Rows from block 7 of the image encoder of a small image captioner, named by matrix and row number. Rows with one number within an expert belong to one neuron, the router's apart. Each number is 128 + 32 x the weight over its row's rms, rounded and kept within 0 to 255. All counts start at 0. Numbers have three digits each.
After each expert's rows are labels from the 100 images, of 14976, where the router gives the expert most weight on average: "top examples" is what is common among them. Only what is clearly more common there than usual is listed. The data: patchworks of several textures. In brackets: how many of the 100.
# router: router (encoder.blocks.7.mlp.router.weight, 64x256, trained with AdamW), inputs 64-127
# up: expert up (encoder.blocks.7.mlp.up, 64x128x256), inputs 64-127
# down: expert down (encoder.blocks.7.mlp.down, 64x256x128, transposed), outputs 64-127

# expert 16
router.16:096164062136089142148120139188071089165109059077186149092190165099138164130130126089171083185192115185168118120202133179100133111141064148074182149168096147143123143098097075167106116114152147
up.0:155127139199115075139154159154139131112078134121070149136114128147136096102102128121209166126077134102080132127071166047138132122182195143201151150092153122124145179119125099146139071101100081
down.0:077107169091243141089074078092087133098137153091138149126103135144165139150139124141148121071151111176167128135160123146102153108122139097118113132076128138128139191157095125091152156118182181
up.1:130176138120174152101113124153123129134159074118090156145115140150086212093097101144088112165101192062096117108128099102114201125149144155098132153094168129081147108140153129090111096113110166
down.1:146109083059086106129181168090052174183122134054174178091132140108162109167148098161099126125121108135145080125097112119156145119121093161095105128112098125179150126084156167117127179136116094
top examples: diamond (89); patches: two (69); centre pattern: diamond (58); plaid (27)

# expert 14
router.14:123092071072092094154127132144057095179097148082163133121182153156170107104071183140177136133142095195126116103171085095114151130126163178092188099136147157149106154124100081123117125154110122
up.0:097168152140165146172169115131091118108149146150200106103127124099180150092108133134140166067080106074120079179112152071103044154131123176065137104089159122204153136134126159107101117156153146
down.0:174173066102078136079094149128171151111200088121139120086098100161176183099122222108149077168148074119171163140122099136116172125092111123063117125101140110136083201102153135166123146134104125
up.1:183121149110119122045132116099086120107190137132110098145104116098148118162129156099142119133130105071115111085099118112113103210133129072042138118147107105104155092087158148096191104156118151
down.1:124206103047150140134128158056092183150051135132105132100147171113099155173137088184136185136167136151139058128140096116139090103115074133109145140192130089119149066150196134122136083140200088
top examples: wavy (72); patches: two (69); centre pattern: wavy (37); triangles (29)

# expert 50
router.50:134136107129127121079191073123154139080108094137079122137167126123196159119168106162102120073112170066066108152166104118132091089117124135150104145088145133123192049084146166127162102101142117
up.0:096107148156107174160193184103126096084106060190191089080133073165086095126112200104128165150128138165153115102101153152172113104107110173107124105149117072165082069158176101112194137139150122
down.0:113112112189102155141112122143110140116142116189146164069135106100180140108110133105150207150152156132086145116130118080133165140123162095114158134187129059138158109094155105092155132168113123
up.1:090132140084125079151128172171117117092114136117147116072094122146142119171125108081112160177112145149150154112159141161130138121143110171110154152106140132179117167159107076115057131151158120
down.1:114142128097197131095144194090101118144158132155155171094158057140134163129182160117151109070125094185209104065124155163103118097117117106093117140157124139161106159126151091108068133126150136
top examples: speckled (98); patches: two (79); centre pattern: speckled (67)

# expert 10
router.10:149114136130068092134171160124096113187073124114180141123105163135165115119128152111142156183125089171070138121189149138127174133133162168148152098153088123141130088149094114187074093157106143
up.0:160103179166071169165096089062129159151071147142186087118127154162041124054146185121116136116181152168105121117079122128161183118127150098136114163101155071151092107163154120119164166141169154
down.0:165122054144131131132136107114183170177149171127070121057061110111114126193132195167140157102107139119113151134176132151123088104151124125168121103091136194159175154112195142101090149134091149
up.1:113139121114151158160126109100175111195139123178084132148145115168104077109129155130089149097114172147148145069085170151123119160126143079075125098148111096149142127133119204152111148146166116
down.1:166122160092107162146085132073097176094097079073097210130133112119115141145093080073178093058154150150105118103135187113112127158148090140165155134108133162083123123139168089146071162135088111
top examples: patches: two (72); plain (70); centre pattern: plain (34); cloudy (32)

# expert 7
router.7:178130187157103118138116139119128179140153147144124119126151158145108120202208128117147137112071086124115143151111142152126070144162135137151093082150143108125101104134139170095076185094163072
up.0:065130090205117118089142101144106160148087160096109119151138108127138149187185163110130124163184133101118137135167128093188112170172100091141102190102096146149127104155088103107103133082117085
down.0:125135084175095117086149108120123187100133154116100079141126151123127129134092211154098115126119122151132117075106125151135106139083136125112121095050149103131174133063110136113136081125117101
up.1:094151034145153137172120200162150093180117168156163110177083133095144099092137101168083108121125143144097171072145132146135118111097129182107105123177093066125176144157085136131118187116142129
down.1:121081170086091103109172116128157127109120145052107179105201105139100120143125133114096179119159098111149150156100209121132153172134101175154098146119090128115131111167158147147131142110070156
top examples: patches: two (56); woven (45); looped (41); studded (33)

# expert 60
router.60:099162122120119163144131160221143072159129140097113077086111119177150153069087130093152083166178071161129119078115092106102146094153147179066163156170113170120129145133122121183097124115150146
up.0:114162098134168083070153110061219185103092109124113138110079120101118120182166190158101062157116116171130102114122082159151167162102148151135110143098100140129144167127043139125182112076161138
down.0:127111132149113196122112159194115105150124153178077131128174094168125134139108085116142212160125132097196213190140149082134103146152124077089120120159147101125115167149176139108091135148113093
up.1:081062086201089098150131130136126129190187159088166099168123161133173100116119123128133176146095092077065128163129158150101200116122167150141165084096115116128127192153102062083148137158111150
down.1:160097165141111143113110142159130106138147092086059137112094136119072105229141071142072118128172131128138076119125171083093146108150153104079087143091134125153192104119125139121133101155122063
top examples: triangles (92); patches: two (77); centre pattern: triangles (57)

# expert 38
router.38:157088167127111156140156159113149089061135116196041105125158151096107077152171102119114089088089110128082135178143083048104131136126106076187108123103161142131168138092153102074142109113141113
up.0:156088194105121077138127125129143123128143101132101193127158160085171160164168118087077150096117159146191133207145072129087140099137043091206068110122092117116137080142126156098124083098102177
down.0:088152107101151143094099129030123160142071137077088134128163119118145142151113123135131111112155139162123144132162099150157144119088097126124140136085143062110095146104136103127149143130073154
up.1:105098053123090149130154101160080097188138121120142190134147140075136138112108124102124164129114176101108166189165156121134168173115107101191053066071167116174101107127052072112156091200149121
down.1:083102142141158184105060093122158133066114168133120142045162089100094217109131117125156119147140115154113124085110145094150120102065118216160123148179153113162110136141187157135136157125121098
top examples: dotted (98); patches: two (91); centre pattern: dotted (78)

# expert 24
router.24:167102103142076100164111128138078097091100127151146101150111111197181172125156107166092184109161065131140138133119161147137194111085082108143120107113115195189169090160073102190117096122130162
up.0:120109125086112125106098170084126108155053179133129099173114135112186127138081138129102164091139081152175124098156169154104151182104168121149100135103126097105175077090071150102185164083177112
down.0:093154149110113122113162105158062114149106134103163141106112164180125111120126190115154126161105073127110120110124100062117068104151145199168190084106121117132153164177172115114121136111133106
up.1:105138099142110096053107184118141120139129121120103141166144156173121124167092157121124134165131066151105158153092112121099122147164135158148154164167126142112134144104121066136147138114120085
down.1:123168115231088047164126117128082143122106112154163134062160128162054095130124153098108104081068200123088136125117154158159060137086144162109115140171129116145151137148102143138091092106115163
top examples: labyrinth (97); patches: two (64); centre pattern: labyrinth (53)

# expert 58
router.58:076140076081171144093062166163119140132121091099111099137119120118135208143126127120127147164124159098173096154113126172067201116080101124062129164129122141140073191107088127137100113146119150
up.0:114131149135108125161126092129126207150126151131036166140128171128159143111089104098132135096126118147143090190170205122177113101130088076113115112104077144132079126123135132130134119131146154
down.0:109141078102144189151186149130157118098110095099116169096096172093128085142177159133157084097160127137103091156164133136105129151109078110128142145113196144213105164098141070117129102161154168
up.1:131161100070118162127123098160127123143199099133158123153180141114177144069094133105168157080084134056133155162148137107144076179104107066155176139120124092188169124097102162073121153154193130
down.1:158124141154134081169148149113122127139082115132213075061138125103111089155114121110142146120090162167143157124091120094147133083118168175123122140168089160145114097133115139115089155125108122
top examples: plain (51); brick (40); cracked (32)

# expert 11
router.11:061135079150092121149139155109148132097118111130122119117092073180137175136140134163091190095106068074143118121148084151116143165122151085125132173150064146199151108130110151190124107169159114
up.0:130194164131121127117157066150092097116162137180128128191128108166132106190158154107124165122083065129109147130114126126114117128087088078085124130095166165159162154095076139076104105104162094
down.0:077108094125069195123073089143149120082096144100130060123068131125116148136185117166138078147119077094156108162125105153137112113113134131148105132098084094123128151099098121128170103116071122
up.1:174111114163133132130157100166184097149152133124149159136083092132121149148197156131122137153116094145105159122103103138052160173111083151130107068131077141156117118096128125144097093135184117
down.1:185140084147187074173104147073180183145074111101126075145145166123158138143128099103146118119159156129147112131107143120168126130089167163128080139143181155175123187143099103105114126126039156
top examples: furry (89); patches: two (72); centre pattern: furry (42)

# expert 37
router.37:177109129220160158119136090106128092109106175165065138108081111160186087109137107163123149046074141136156146172117129120149124149091094093129149151099091116101149132186120120115174134125172170
up.0:137102157136157104137075146113120145128140085117172120148145157120087134131079098087119153168129162132060088051153135140137113166074127158135125106145114091169148126094164111128106093119118157
down.0:084126108182167150133122165121123110067067129151107129144148150115118127132115092132115109086078112096105162108162102122110096144133110148100120110129052167065093093096106126137142131114099145
up.1:148144031142106132149115105133058133161183129133123138113074127142078124085129116134126093111116124110147187126168085123092133139137156123144121095134106118142167153148130067151150131163156129
down.1:176041156112102158080097143065113132102112135146139090154183109125090109146155160139208151087166151148162121122141141140123115059151089076147061117127089119115105165150175136119150160143116116
top examples: striped (94); patches: two (67); centre pattern: striped (58)

# expert 49
router.49:086153063111061153074108172128052055162095110083159115080109156123122125149120187123167089121182117154173123091186098125078129117153119171132107171131143183120133112095125078147156124115125155
up.0:122132137136094117111065150085185144142096146104144116135129126128086112140127135154110147128103124102128066106177157109094075084084078141162138036141150090159155155093166127164110096155101096
down.0:174125162154112154123131144077108126081147130167148101122125105138127125124105193101113210184148155101167117120103078176130153081194125168193130142126136122103138088126119172154150183101164138
up.1:103133171163154122102174151167138125093148085142136169136163166179112112150082108117133065177122150111139137156079150115116139187138067107141122128176136147115092116169077111165133105131087127
down.1:108155214117147202144061150099128094162148161150126118132115157115106191148173121169172145100169111113143159126091127149095115110043169113159131129114126114141163145108103191150153158134098134
top examples: patches: two (62); cloudy (51); centre pattern: cloudy (26)

# expert 29
router.29:101068130099119203147114151081177123120106106153106098111174111156148167114144142073092172147072069116148147162116162101183138188085102181162162116141140112149083162142117109128102093170127144
up.0:090137082137108140147150137125226067136096128090086153086151133055158132141052150157154113095142140137103166169152081134133130146115108163132159175130149140131118131146116163140135101126141121
down.0:139130106160108084123108165109109096176110165200101090167152079146112082109110097140100094134139133129112103115154116141161119161089147173109091131148092126132170139059117139158182102117185139
up.1:132181115153081179160113132104019086130177116191052134163109115130094117101141131148114131118173117104108140089142146097055118115126187176150128145069146091156117112130101095146137143125141077
down.1:141092102162112141191118111166105087125085075194130077075120135139108119092077104099109142157114099164153108120100138125128129132190148154117117158121146124098143070064112083156069135177116124
top examples: looped (99); centre pattern: looped (40)

# expert 39
router.39:085108082113135115073110096194094079134083132104126113044175080160101117183123170118168138144187130118187144078162155112119123069114107135121140093155138172145089075077076098156144166144106175
up.0:131130156136124101128099079157136178110105105116130048137181129103101143140108174150132145096110110141155123151154149129124084106145183132111086161136124153120113111112160139135121107098107169
down.0:132108123141092086174079204105206127156143165170174174135113082157138123106157121125162147054148166139080101116129136077104107136168114161128129151095129123136124137103138147131125140121074131
up.1:121149120159097154134066159148095111142074169073099116133111166138091095117120127136173124136041123116134153119153151144157164165179119155159140117122177162149149135146030130151129107163135183
down.1:197097092206127113140137122083134095123063109117124115172125133060125119195134166114138129148198125124187049134085133125134141091120096126119128097108141123164092111101118133113099147124123143
top examples: patches: two (82); plain (72); centre pattern: plain (43); cloudy (38)

# expert 25
router.25:118173095095096141096070142144065103159091093069189141111109098144092111101121144111144134131167089127125118112164112186110132086160149131140173114110083139186083150144096125171117093130138093
up.0:152124163115146097152094156134106167112054172143105113143185098086086119182134098158147163132147078136111132157142197100127155127135117085126124113093128108134212137120103143126178099054125146
down.0:156074136158164133109134093172114085111132084069172170108108154101109061142131105127129093107132100101104078073148069183108113137139096117132101163096137180173174046138121094152095135121141115
up.1:059133092098201095113147159207212146126110089099122098136072099082193146131125111159102102117125159121150099134242106130221120130068144147172130131132080169108118080122138133158103084122091125
down.1:226117178065163104118142178144157169154068105132152120160112149110135166141171121167137150088081194145106152099100104106155115134096140092115157151132085124146167131086177136120145095137157081
top examples: patches: two (71)

# expert 33
router.33:099163109155145101125112135177114131158136114094165076120130115145141107162089097137156091103114091192115114165144090157089172160085083112165142128110170096184114107142101111152079120185088128
up.0:128169108110151182117065096107107099145101166107146171162152126132096108140159108083137115174118083156130132201164129152105100097158122152141116102152125128121092065166161170156091146132160097
down.0:115164128177136117132109172069078152080141170104096123135182122141115060118107074075176151095123130103034134127135141086096125137116157112148143165151037101123172104106116139169125127137133097
up.1:108080101169104130145113176075085102163116177131090149089109158205143116102123131169174100112159143132137112131058104121120129157087096159128137067120143115125124136139168124126098167143118149
down.1:188095165051128118134119142114142111055121079127141094123182114105137151160095182158108103129161160163154186097124119141093116136135178132126172171135109146099193081099111126143113056142104080
top examples: cracked (69); marbled (40); centre pattern: cracked (28)